Rows from block 12 of a small image classifier, named by matrix and row number. Rows with one number belong to one neuron. Each number is 128 + 32 x the weight over its row's rms, rounded and kept within 0 to 255. All counts start at 0.
After each neuron's rows are labels from the 100 images, of 14848, where the neuron reaches its highest value: "strongest on" is what is common among them; "lies over" is the class under the peak. Only what is clearly more common there than usual is listed. The data: small charts drawn from random numbers. In brackets: how many of the 100.
# fc1: MLP up (model.blocks.12.mlp.fc1.weight, 768x192), inputs 0-95
# fc2: MLP down (model.blocks.12.mlp.fc2.weight, 192x768, transposed), outputs 0-95

fc1.335 [177 127  88 143 129 151 143  67 144  92 159  87 109 118 115 146  61 125 117  49 129 162 174 176  85 122 111 125 128 136 137 178 124 132 141 134  33 122 129 141 142 148 125  75 220 100 169 122  81 164 127  91  82 162 141 162  91 124 101 131 123 139 110  57 148 173 120 118 145 222 205 129 125 139 136 120 129  96 142 104 133  73 140 135 137  98 105 103 147  93 135 195 169 191 143 128]
fc2.335 [137 182 175  72 136 112 115  88 156 109 119 114 162 119 151 108  98  93 153 134 170 117 221 116 157 117 132 120 148 135 145 122  76 108 106 128 112 118 173 161 137 141 171 121 115 126 132 158 107 155 145 154 148 124 141  93 168 117 119 180 109 128 138 103  90 153 105 183 117 125 109  75 112  94  77 126 109 109 130  92 233 164 146 151 140  54 159 143 140  90 157  59  89 141 125 104]
strongest on: items: four (100); heat grid (67)
lies over: data marks (67)

fc1.437 [155 140 115 122 113 190 150 129 141 145 129 126  77 125 104 128 114 134 188 114  97  94 137 129 143  91 177 145 112 120 105 170 109 123 166 135 163 124 169 130 103 182 187 174 115 142 130 138 112  73 135 132 135 120 111 109 155 117 143 102 125 171 153 150 203 133 159 116  43 149 146 150  95 135 147  35 116 152 126 122 151 144 129 112 188 100 126 120 140 121  76 103 133  97 221 151]
fc2.437 [ 95 131 132 112 115 146 177 119 172 111 152  77 159 114 111 167 147 124 155 120 168 178 128 196  82  99  97 148 133  63 160  96  91 145 143  53 118  99  90 128 215 108 130 133  77 126  66 110 191 167 136 197 140 131 133 140 139 172  81  80  77 144 158 120 139 124 104 152 137  78 115 118  79 137 129 112  49 123  92 127 165 108  35 126 115  84 117 131 160 152 143 128 143 119 125  98]
strongest on: dip in the middle (46); items: seven (40); histogram (26)
lies over: data marks (48)

fc1.718 [142 112 142 151  94  75 159 145 177 121 197 135 179 130 139 167 119 162  80 136 119 154 171  86 162 108  98 140 197 140 130 125  85 147  91 176 127 206 126 124 128 106 142 139 140 150 195 110 115 126 117 146 108  59  85  97 101 148 118 113  90 124 111  98  72 168 204 135 141 150 108 121  77 176 107  98 124 100  72 154 117 102  97  73 148 104 187 125 104 164 163  49 121  98 111 169]
fc2.718 [141 114 141 123  97 148 130 108 175  86 115 107 173  64 150 104 149 164 156 158 118  87 130 121 160 139 120 104 174 121  65  88 167 110 109 116  98 112  97 106  87 157 114 112 190 101 147 136 137 104 125 107  82  94 140 176 109 104 121 164 117 136 123 101 172 116 143 125 160 137 163  88 132 139 147 104 168 156 115 135 191 159 151 126  65 123  96 117 129 122 139  90 131 137  97 183]
strongest on: items: seven (45); ring chart (31); pie chart (25)
lies over: data marks (57)

fc1.723 [119 115 145 155 100 119  90 160 115 120 104 159 100 182 152 135 166 136 145 104 116 159 134  63 155 113 199 169  98 124  58  96 125 145 103 143  95 129 105  85 151  77 157  61 135 134 115 149 137 143 155 179 132 120  97  67  52 134 100  94 161 136 116 110 188 185 152 107 117  94  80 113 137 165 147 149 196  77  97 119 120 102  83 106 153 104  82 163 165  70 114  52 194  95  64 175]
fc2.723 [117  98 140  56 209 164 127 209 102 112  95 100  46  82 101 136 145 104 129 129 155 131 127  69 132 151  80 114 129 105 135 151 142 116 179 136 146 142 135 101 137  80 199 123 187  93 111  89 141 112 105 103 149 126 140  80 139  77 121 152 124 187 166  96  95 164  82 106 166 157 153 161 155 148 146 119 126 147 129 130 166 101 139 159 130 176  76  98 133 135  89 110  78 131 175 144]
strongest on: items: eight (64); pie chart (45); ring chart (33); items: seven (31)
lies over: data marks (52)

fc1.470 [112 122  97 151 133 157  70 144 136 112  76 140 111  61 101 142 137 146 138 101  90 104  95 159 198 144 177 120 134 124 139 136 173  86 128 207 122 129 158 119 133 138 140  85 151 114 115 154 131 168 129 113 152 181  87 229 111 143 162 115 154  98  70 124 130 129 138 131 127 153 158 122 164  53 164 177 143 129 130  73 135  86 144 131 128  84 175 131 199 116 111 119 135 141 141 138]
fc2.470 [119 130 151 121  88 138 161  69 118 133 108 181  29  78 128 161  75 138 153 136 174  82 204 134 106  87 132  92 143 143 114 143 126 112 149 146 161 161 147  78 154 129 151 138 127 157 174 159 153 119 135 162 141 182  92 166 136  82 135  93 205  96 126  67 111 101 163 126 139 154  97 175  99  79 116 200 168 122  89 156  77 147 102 104 113 140  59  93  78 128 130  37  83  90 103 151]
strongest on: items: three (94); ring chart (46); pie chart (40)
lies over: data marks (55)

fc1.555 [112 118 174 138 106 138 105  91 147 146 140 173 138 101  58 107 112 123 109  81 109 135 127 133 161  89 151 113 125 142 103 153 105 109 153 143 114 120  89  57 115 120 114  92 167  60 117 202 150 124 132 117  72 105  94 103 112 136  82 129 133 134 134  92 125 131 134 122 164 135 162 123 124 143  98 136  98 106 146 137  84  76  88  67 146 109  95 161 233 144 140  77 129 180 126  67]
fc2.555 [138 107  75 130 107 106 116 112 122  95  81 132 103 185 135 105 114 100 133 142 144 144 134 144  87 131 112  80 106 110 113 169 111 176 166  72  88 153 113 137 126 128 127 134 186 119 136 101  79 146 126  88 153 136 133 120 136 169  25 107 159  96  56 124 130 150 165 146 102 129  68 194 122  79 128 113  85 154 123  96 116  65  97 112 113 181 219 109 119 139  71 145 126  88 114 137]
strongest on: items: eight (96)
lies over: data marks (53)

fc1.392 [148 167  82 122 146 106 114  88 143 131 132 158  92 116 102 107 126 155 178 161 165 115 136 112 139  92 154 166 135 156 142 103 109 134 108  99 126 131 133 129 132  68 122 127 185 115 141 144 100 110 164 156 142 115 174 145 117  61 150 156 115 152  83 119  61  82 135 125 136 107 115 117  90 119  86 139  93  99 104  88 145 173 152 207 139 133  92 156 152 117 128 133 133 118 155 175]
fc2.392 [121 146 111 143 116 179  97 128 163 110 113  58 111 202 111 155 101 133 113 160 122 213 133 146 109 170  94 176 154 120 164 111 131 144 130  86 134 114 139 133 125 162 109 195 127 234 132  73 143 114 158  89 133 106  98 139  86  95 105 114 157 147 125 128 143 153 153 152  98 141 114 159 118 129 119 121 113 138 101 114  92 116 171 195  98 111 234  87 109 121 118 104 148 156  77 104]
strongest on: pie chart (41); items: five (40); items: seven (30); ring chart (29)
lies over: data marks (47)

fc1.678 [139 144 184 169 166 114 150 118 119 166 116 125 168  81 110 131 122 134 102 109 145 115  57  71 161 140 105 108 164 137  94 175 145 105 109 141 101 149  86 119 104 100 129 163 127 122 162 152 137 162 158 153 174 123 119 129 147 103 152 109 188  93 222 143 139 154 170 136 177 110 116 122 176 179 134 136  77 150 146  79 147 117 123 143 139 128  62  80 105 103 170  83 111 142 135 194]
fc2.678 [255 109 158  69 106 130 165 153 113 137 133 157 125 180  94  95 134 130 150 104 143 115 168 150 113  97 138 123 135  96 142 101 134 115 156 102 121 160 167 114 188 140 112 132 122 108 155  74 126 125 132 125 165 100 136  64 165 156 136 120 189 140 178 145 135 138 121 145 217 128 118 140 133 145 102 102 110 145 127 180 110 126 108 152  98 157 145 216 154  69  86 140 140 171 189 143]
strongest on: items: four (32); heat grid (31)
lies over: data marks (51)

fc1.730 [147  68 144 170 105  98 108 104 193 156 129 100 182 117 108 178 150 154 157 120 120  86 162 168 144  81 121 104  82  95 132 142 143  77 149  96 108 130  92 117  81  79  89 131 176 190 123 120  55 110 169 125 165 121 117  94 149 124 170 138  74 105 166 133 110 141  99 146 124 132 170 117 133 142 136 151 117 102 147 120 139 146 164 153 119 118 150 159 107 156  81 201 174 136 120 135]
fc2.730 [156 107 157 158 143 168 128  69 131 154 113  94 157 167 147 107  82 101 100 112 107 147 128  97 121 111 167 165 141 150 136 163 185  57 134 178 106 135 144 122 145  99 157  99 155 118 128 169  82  82 158 101 182 145 146 130  87 146  51 202 109  99 123 110 123 105 127 141 125 144 154 124 137 106 176 141 137 172 158  47 145  88 191  93  57 164 121 100 161 178 159  71  73 196 104 178]
strongest on: items: seven (55); ring chart (40); pie chart (27)
lies over: data marks (49)

fc1.70 [162 132 104  89 160 127 156 114  95 110 130 172 155 132 140 188 155 142 107 166 165 132  95 190 150  72 120 100  99 153 114 122 125 124 166 122 133 183 135 144 119 177 112 138 138 176 205 156  75 140 124 122 151 181 103 108 103  89 104 163  86 161 141  85 112  89 145 101 138  89 127 156 129 146 126  82 151 172 171 139 114 127 124 146  79 121 113 145 162 161 142  98 124 173 141  89]
fc2.70 [114  91 125 106 171  99 100 122 144 131 159 143 129 115 127 130  91 100 179 158 207 127 109 124 188 148 146 122 111 133 113 164 137 119 187 128 103 128 127 151  99 161 102 144 147 112  99 162 167  73 154  85 132 157 147 154 109 101 132  51 140  74  88  84 114 127 151  92 132 113 127 122 108  97 164 126 121  73 182 119 115 110 114 135 160 144 157 141 187 101  76 115 148  91 137 199]
strongest on: items: eight (97); pie chart (51); ring chart (46)
lies over: data marks (76)

fc1.194 [132  92 102 102 137 118  99  85 179 171 101 150 124 115  74 147  47 100 166  97 121 133 160 193 107 150 115 123 134 167  93 193 167 120 130 139 148 135 139 108  97 101 164 104 120 153  93 100 159 147 185 111 143 119 148 171 140 120 146 139 111 115 123 161  45  99 123 110 108 164 106  99  42 111 112 159 117  84 109 122 148  82 152 152 158  48 117 131 117 100  98 150  93 131 136 169]
fc2.194 [117  72 129 166 120 125 160 109 146 211 100  87 155  90 169 189 149 104 144 149 157  99 105 109 126 199  86  88 129 124  91 119 136 135 117 128 149  92 176 130 132 118 137 154 187  92 139  95 107 151  66 132 118 136 152 141 102 109 131 149 139 117 113 101 121  91 138 114 132 108 182 101  91 112 115  87 126 126  99 136 156  76 123 103 144 157 147 125 102  54 122 125 107 149 118 157]
strongest on: items: four (52); area chart (44); peak in the middle (44)
lies over: data marks (60)

fc1.239 [120 101 145 165 147  97 136  98 102 140 116 136 170  69 101  94 125  91 142 133  90 126 143 156 153 180 139 161 102 158 154 147 138 120 126 159 153 158 168 204 124 126  80 134 155 117 178  95 137 127 122  85  69 103 111  63 146 142 146 138  75  34 174  81 144 104 141 163 100 167 101 174 133 147 104 156  91 124 117 145 185 131 136 117  93 117 115 133  71 149 123 170 127  52 183  69]
fc2.239 [ 98 155 169 182 112 101 104 140 226 114 106  98 132 140 190 129  96 140 102 129 154  99 119 127 109  98 178 142 180 131 123  71 125 150 126 146 131 140 163 118  70 125 161  71 182 104 102  94 122 130 124 108 149 110 158 137  64  65 113 111 182 175  79 113 156  90 112  97 102 125 106 131 122 124 110 122 187  78 132 181 144 144 169 121 166 170 189 160 142  56 160 121 148 156 158 155]
strongest on: items: four (65); heat grid (41)
lies over: data marks (45)

fc1.605 [116 148 157 174 113 121 136  96 112  86 151 139  87 119 105 107  99 137 105 111 132 187 192 155 151 132 178 181 212 120  96 125  86 166 142 161  90 101 149  84 162 176 156 149 121 117 109 157 174 169  83 128  65 159 163 113  40 120 114 135 122 153 180 111 167 112 154 116  99 142 151 180 118 143  99 159 192 127 108 133 113  56  61 125 130  71 125 154 118 177 168 122  74  99 164  77]
fc2.605 [ 74 121 101 119 118 123 187 127 146 117  98 117  74 108 217 104 134 150 200 172 181  87 251 108 136 150 162 141 148 158  90 168 122 193 143 122 136 152 100  98 140 136 142 126 141 111 101 102 144 115 139 137  97 135 158 100 125 187  95  64  73 152 137  84 114 111 130 126 137 105 159 119 144 138 128  95 152 131 108 117 179 124  93 129 153 172 135 123 211 112  75 124 102 110 122 171]
strongest on: items: eight (84); pie chart (50)
lies over: data marks (57)

fc1.397 [155 136 111 126  84  95 132 127 144  65 175 111 157 144 111 128 140 180 148 210 129 137 124  97 101 148 132 119 186  99 144 103 151 110  91 174  63 138  98  48 137  96 209 129  83 113  99 114  76 133 168 118 178 154 134 118 110 139 162  97 103 165 157 114  68 147 161 125  88 103 139 153 102 130 110 185  96 107 106 190 182  75 118  99 141 108 118 125 133 107 160 107 167 188 168  81]
fc2.397 [174 164  92 117 109  66 138 191 145 134 141 136 182 109 185 112 163 148 142 105  92 117 109 118 101 149 115 160 117 166 165 142 125 122 109 151 120 140 132 157  90 108 152 132  72 149 106 116 185  89 188 159 151 146 150  94 143 163 115 124 153 109 165  82 103  59 170 171  75 109 117 126  94 109 127 157  95 111 192 163 180 172 123 137  50 140 131 111 130 123  75 142 141 137 108 129]
strongest on: one colour (95); radar chart (76); items: six (61)
lies over: data marks (50)

fc1.189 [146 122 139 152 114 143  75 155 140 174 120 162 104 130 132 136 126 102 152 108  81 116 141  93 135 114 103 189 145 142  90 158 160 144 124 192 100 124 128 137  71 149 100 170 147 126  56 122 154 147 140 109 129 107 184 152  96 161 113 137 135 149  91 146 126 160 157 194 116  74  98 166 145 180 102 124 114 138 110 110 162 161 139  85 103 153 138 152 172 160 160 151  78 111 127 171]
fc2.189 [124 137 135 108 160 133  95 144 133 173 100 189 113 132 189 109 145 163  87 131 133  61 111 143 111 103 154  93 101 189 158 181 144 115 101 119  28 174 132 136 142  91 192 121 139  74 140 133  95 113 132 154 112 137 151  82 143 141 150 114 120  41  97  89 177 117  57 110 139 105 105 110 134 170 102 199 161 116 155 192 133  92 136 148  70 193  77 123 111  79  82 136 171 129 145 136]
strongest on: pie chart (45); items: six (39); ring chart (36)
lies over: data marks (57)

fc1.412 [126 104 157 161 147 152 120 191 135  81 177 164 185 144 164 119 150 119  81 128 169  95 172 134 163 107 128 133  92  86 133 124 165 190 154 127 180 105 133 122 156 126  68  45 133 158  96 175 124 117  96  80 146 133 142 161 116 107  98  85 152 113 107 125 194 155 143 105 144 134 131 166  82 124 138 127 127 117 137  70 123 168 205 150 158  95 186 127 212 109 119 121 135 153 196  92]
fc2.412 [120 109 129 139 163  95  97 116 107 170 100 120 159  90 100 120 134 119 141 130 119  65 166 195  74 121 152 119  47 130 109 128  94  80 108 130 118 181  99 125 110 100 150  97  87 120 154  66  90 104 149  78 112 143 147 143 200 117  95 134 137 141 155 154 123 146  92  92  34  92 168 138  89  97 140  85 113  74 164 101 132  68 165 159 122 120 110 113 129  77  79 137 148 120 154 131]
strongest on: items: eight (57); pie chart (31)
lies over: data marks (44)

fc1.530 [120 125 138 187 100  44 103 183 115 152 144 156 153 155 178 132  90 176 167 126 164 109 114 120 157 166 140  99 147 149 156 110 160 110 165 107 124 114 158  96  95 126 159  76 132 121 140 121 119 132 119  53 133  89 141  32  93 116  80  77 114  86 143 155 114 142 149 106 108  58 108 116  84 132 144 121 158  94  82 186  83 170 123 139  69 138  78 142 159 157 112 123 125  83 125 132]
fc2.530 [167 116 192 163  77 129 128 103 109 104 158 204 166 131  89  97  79 140 155 116  84 160 152 140 122 130 131 142 113 110 142  95 182 153 142 133 139 126 101 187 137  96  59  99 147 146 130 116 218 162 159 118 167 142  72 151 121 124 181 132 141 163 149 134 149 133 104 116 171 145 131 132 174 128 128 223 140  77 178 132 123 188  92 109 109 132 119  92 142 159 187 135  82 111 122 104]
strongest on: items: seven (72); horizontal bar chart (38)
lies over: data marks (49)

fc1.389 [154  85 112 146 151 216 166 157 123 118 102 175 137 127  88 179 122 193 129 151 125  94  81 164 143 129  98 138 185 130  96 130 112 110 166 111 129 139 146 151 141 133 155 157 158 116 129 137 160 147 222 166 129 136 185 132  53 114 154 103 165 108 143  88  57 160 179 109 112  86 132 147 149  93 112 164 108 132 142 121 146 147 105 106 150 164 171  97 116 179  71 118 197 177 130  79]
fc2.389 [159 144 145 143 118 149 140 111 132 147 146 141 126 143 170 139 173 100 118  95 108  44 146  60 153 120  90 112 109 130  88 150 136  98 105 140 109  88 110 101 119 142 125 146 104 101 134 104  98 127  97 161  48 143 150 121 163 172 158  74 170 107 150 138 124 102 156  99 190 118 100 163  68 112  72 202 160 160 155  84 113 164 136 116 106 108 188 104 153 128 143 135 160 161 154 137]
strongest on: radar chart (54); items: six (40); pie chart (35); items: seven (34)
lies over: data marks (72)

fc1.395 [136 176 108 149 110  65 157 107  96 167 122 132 139 115 135 129  48 151 133 151 107 139 177 132 109 111 101 126 161 188 113 131 156 120  83 111  78 190 115 153 116 133 139 117 127 145 109 147 125 197 149 186 135 131 109 114 117  93 142 166 106 168 142 148 136 140 179  85 117 159 164 116  96 105 205 122 139 151  64 110 170 108 152 105 135 109 140 117 156  76 111 158 113 185 185 127]
fc2.395 [ 91 144  58 124 172  94  88 112 120 100 115 112 154 133 180 124 111  98 145  71 157  80 163 134  70 108 105 181 137 110 147 117  90 133 111 127 151  75 179  52 102 119 123 140  62 135  81 169 188 179 152  85 194  78  98 127 159  82 132 184 140 106 105 121 118  99  84 124 145 140 102 122 103 103 134 117 152 133 153 171 163 171  77 177 194 146 168 127 168 181 115  38 126  86 127 116]
strongest on: items: four (98); heat grid (41); bar chart (28); kind: stacked bars (26)
lies over: data marks (60)

fc1.639 [ 78 105 123 119 100 111 139 152 100  89 121 105 174 149 113 121 102 134  94 129 159 138 173 172 117 148 126 161 120 150 107 135 170  82 102 172 132 182 120  96 137 188 135 109 109 109 103 128  58  96 138  99  92 209 155  91 122 117  68 119 110  66 178 119 169 178 119 152 102 109 148 149 141 131 187 135 134 144  49 126 116 123  91 181 119 132  83 133 132 180 107 112 102 117 149 101]
fc2.639 [142 105  53 131  50 137 145 155  96 146 135 181 193 123 110 120 105 115 131 122 178 188  93 180 132  95 115 115 144 120 129 119 124 115 135 162 152 131 174 169 139 105 129  60 130 141 131 153 144 126 118 121 108  86 161 122  94 169 112 127 135 106 191 123 117 139 198 120  65 112 105 151 125  96 162 128  95 111 124 160  94 116 148 152 191 163 168 152 118 162 140 147 109 102 125  61]
strongest on: one colour (100); radar chart (96); items: seven (63); items: six (34)
lies over: data marks (63)

fc1.515 [118 116  97 188 121 159  63  84 145 118 197 134 124 129 189 155 124 122 100 172 121  96 102 171 155 143 124 128 155  63 107  73 162 114 110 181  94  81 170 119 149 146 111 110 150 124 169 162 125 117 110  61 119 137 156  71 119 126 117 122 115 148 191 158 123 139 164  92  78 124 144 174 127 156 153  98 152  80 126  78 103 104 162  78 133 113 149 163 147 173 161 112  57  99 123  97]
fc2.515 [ 71  96 127 121 136 175 120  89 186 151 144  89 101 147 190 150 107 101 129 107 161  70 133  91  82 122 104 174 112 116 111  95 115  96  73 124 150 186 113 123 144  89 113 142 122 152 122 168 166 147 148 130 124 196 203  85 175 144 126 160 109 132 116 108  86 101  94 142  97 128 161 159 123 136 154  96 118 125  68 139  62 118 122 157 160 134 195 170 129 165 127 113  89 107 116 145]
strongest on: items: eight (98); ring chart (51); pie chart (46)
lies over: data marks (52)

fc1.303 [156 147  65 146 138  99  58 115 119 196 169 180 167 155 107 139 161 163  84 133 123 172 146 142 150 148 104 137 161 158 135 138 157 124 148 136 120 121 159 119 135 149 151 118 118 153 117 130 118 117 176 125  91 156  95 104 106 126 173 108 100  73 160 108  82  91  93 105 160 137 148 173  95 130 113 181  94  60 105  92 149 149 120 145 187  99 132 204 124 101 183 141 135 149 124 193]
fc2.303 [125 129  80  93 137 133 149 101 137 144 142  83 161  51  87  78 138 144 102 118  87 165  97 117 126 138 111  73 156  61  99  78 127 139 153 169  81 182  83  66 127 102 136 116 101  86 107 107  96 126  58 135 102  94 126  99 137 119 144 116 122  92 175  94 137 101 200 138 143 104  63 102  87 124 154 161 117 167  91 109 129 159 132 154 190 164 164 103 141 167  83 137 162 150 103 180]
strongest on: pie chart (57); items: seven (55); items: five (43); ring chart (42)
lies over: data marks (54)

fc1.54 [135 139 117 120  82 160 127  83 128 102 112 175 143 157 155 184 125 138 109  87 119  85 117 151  64  94 139 124  97  92 209 127  91 198 124 118 126 201 143 181 157 173  93 101  99 170  87 152 133 117 118 103 107 110 191  65 182 134 169 153 159 143 111 113 160 140 136  76 139 126 161 182 149 169 111 170 148 141 108 176  93 151  98 137 112 116 159  92 142 191 130  68 122 116 116 142]
fc2.54 [114 162  97 142 124 118 151 159 150  90 110  54 125 116 156 106 120 141 119 166 126 143  97 144 165  81 180 155  86 138 169 127 120 142 151 108 107 111 119 117 151 147 124 171 120 139  81  96 142 154  73  91 101 115 140 119 103 122 127  65  88 104 123 178 145 175 108 136 128 150 180 179 193  63 138 173 127 139 173 128  87 130  94 152 174 159 105 138 152 128 154  97 165 131 118  92]
strongest on: items: eight (76); pie chart (37); ring chart (35)
lies over: data marks (55)

fc1.120 [ 96 120 137 125 127 116 131  87 124  98 131  96  81 109 150 136 128 104 187  65 135 155 157 168 106 153 126 106 117 111  90 114  90 132 140 146  85 134 102 186  85 109 163 123 164 154 110 107  93 127 156 136 151 124 145 179  93 110 198  28 129 135 134 115 141 121 189 106  97  74 127 108 118  99  78 143 146  74  91 135  85  82 122 114 142 139  70  98  58 171 142 197 152  76 111 121]
fc2.120 [163 142 134 123 189  80 142 160 149 156 153 101 116 106 160 120  64  84  85 111  85 123  88 188 147 101 149 185 123  65 147  92 107 155  88  98  98 118 110 128 201 146 164 152 156  75 146 139 162 115 104 171 137 156 127 183 145 120 194 108 170 166  94 148 114 134  78 117  60 118 123 201  87 122 108 100 122 126 112 154  87 109 154 117  83 120 136 165 116 111 154 124 115 151 100 135]
strongest on: items: three (57); pie chart (39); ring chart (25)
lies over: data marks (60)

fc1.479 [181  78  86 185 162  72 120  89 141 103 138 106 107 135 143 127 144 136 147 103 123 163 141 153  75 134 109 168 114  99 156 142 140  88 118 116 158 147 115 127  83 124 224 113  81 156  93 157  88 112 149 140 145  71 102 211  75 116 145  76 119 132 112 171 164 165 180 102  82  78 157  89 128 104 115 157 161 137  93 107 103 204 167 170 138 202 105 114  91  87 157 107 139 126 131 133]
fc2.479 [107 115  98 125 147 113 132 141  85 142 147  92  95  97  89 160 121 105 111 125 102 189 138 159 108 163  94  85 137 152 137 113 129 128 174 147 104 163 111 103 174 148 181 137 102  87 132 120 167 146 151 106 123 171 130 135 163 121 141 134 141 199  90 107  93 123 123 174  98  78 123 176 118 112 110 133 126 117 140 168 152 113 104 115 121 127 184 154 155 111 121  96 138 170  98 206]
strongest on: items: three (78); pie chart (33); ring chart (25)
lies over: data marks (51)

fc1.747 [115 187  88 167 144 101 112 151 139 111  90 118 199 110 108 148 120 125 142 111 112 149  90 142 127 134 205 154 106 142 116 218 153 121 106  55 117 120 130 149 170  82 168 122 190 140 138 121 132 100 141 129 115 121 148 157 117 165 228  99  79  80 147 147 138 136 127 115 158 170 155 201 101 108 191 123 108 140  67 129 130 105 154  98 144 163 123 156 189 161 124 164  97 134 149 197]
fc2.747 [107 128 191 115 108 133 137 108  84 125 145  97 213 102 150 115 112 135 176  83 130 172  49 154  90 150 118 123 101 161  81 139 123 134  55 145  96 166 110 215 122 106  90 123  71 145 127 148 113 132 161  84 157  79  51 157 105 144 154 154 128 100 111 142 110 127 124  90  59  94  91 140 112  91 114 180  73  95 128 112  91 118  77 165 140 156 117  77  85 184 105  64 156 181 106 158]
strongest on: items: seven (86); radar chart (35); pie chart (31); kind: ring chart (29)
lies over: data marks (52)

fc1.457 [146 135 142  58 155 166 105  67 130 141 166 144 110  98 115 108 130 153 123 127 143 145 213 153 113 127 149 120  83 129 142 160 116 153 130 147 152 109 154 137 130  73 145 141 193 192 126 129 163 176 138 107 132 171 139 164  86 178 134 134  76 172 178 104 140 117 147 119 132 133 142  84  34 113 109 103 138 162 114  79 163  94 167 163 126 158  96 131 113 138 127 129 136 140 146 137]
fc2.457 [ 92 175  84 130 157  97 176 173 149 107 175 131 146 118 113 113 107 170 144 101 115 150 124 125 160 103 100 163 130 181 154 110 170 147 141 166  74 121 177 155 159 166  89  97 108 123 106  76 160  80 130 119 158 123 133  72  83 101 164 121 122 166 124 164 132 109 105 125 181 136 186 101 124  86 145 128  91 117  70 159 127 116 120 161 124 139 145 105 100  71  73 117 114 118  97 136]
strongest on: items: seven (70); pie chart (43); ring chart (41)
lies over: data marks (45)

fc1.490 [ 94 114 117 154 146 119 130  96 148  57 134 187 114 178  84 184 137 169 112  87  74 138  84 158 149 146 139 156 158  93 106 128 109 115  98  99 110 129 161 128 126 123 125 109 150 197 102 172 175 135 181 150 101 117 101 116 113 201  90 161 103 134 163 114 144 115 121 153 120 155 134 120 160 146 151 140 128 129 165  95 148 112  93  86 164 146 114 118 107  76 137 154  73  72 123 134]
fc2.490 [ 61  75  89 122  86 159 106 114  99 157 165 109 106  97 102 135 126 101 146  91 159 101 145 111 104  82 161 117  99 186  93 157 165 133 124  51 172 132 142 111 162 171 143 152 176  98 123 143 174 100 163  71 237 114 156 120 124 131 143  64 102 136 177 148  86 105 125 139 146 104 147 136  40 151 120 174  70 126  85 139 121 144 127  97 135 113 126 113 166  95 144 142 116 109 115 115]
strongest on: items: seven (70); ring chart (43); pie chart (35)
lies over: data marks (67)

fc1.319 [131 193 133 110 142 128 197 124 188 120 125 111 157 142  92 113 129 128 140 139 154 137 114 169 118 188 145 157 127 143 125 134 134 108 138 134  99 131 105 132 144 101 121  80  75  84 143 170 129 135 157 110 164 172 121 173 109  66 125 124 189 138 113 158 178 145 125 113 159  91 157 101 149 186 164 135 150 145 126  59 108  75  85 133 221 104  94 128 134 129 141  72 113  66  80 114]
fc2.319 [133 108 148 183  66 129 106 160 117 109 108 104 144 101 163 124 106 124  93 196 116  96 146 160 149  49  64  97 151 123  66 139 114 165 113 180  98 132 154 135 127 103 110 126 105 236 124 155 135 114 185 159 164  78 108 167 122 139 115  96  82 118 140 122 111 142 178  94 144 169  84 113 190 165 155 111  89 162 119 103 130 118 132 104  84 118 141 118  83 113 101 158 174 138 128 104]
strongest on: radar chart (66); items: seven (63); items: six (36)
lies over: data marks (70)

fc1.614 [176 115 146 146  98 140 105 103  99 128  84 171 142 109 150 106 155 131 159 125 169 144 132  91 112 133 145 106 126  49 149 101 152 167 143  98 101 170  76 130 111 130 143 113 111 154  85 133 102 117 127 138 105 152 131 172  80  77 159 134 135 111  59  99 130  76 112 180 133 148 168 150 102 115 135 153 130  70  47 122 180  99 126 177  80 128 166 145 130 174 121 115 150 181 155 197]
fc2.614 [110 114 170 132  95 124 208 164 144 153 152  74 114 135 119 130 101  83 107 179 148 168 112 148 113 140 124 166 147 158 106  92 156 131  48 105 143 152  98 100 124 103  67 149 146 230 142 151 138 136 147  58 167 115 163 157 140  95  86 162 122 176 142  79 115 113 179 137 130 116  97  91 110  87 100  87  94 169 134 129 116 108 188 147 147 121 140  92 101 114 131 125 111 154  73 102]
strongest on: items: seven (77); pie chart (54); ring chart (45)
lies over: data marks (61)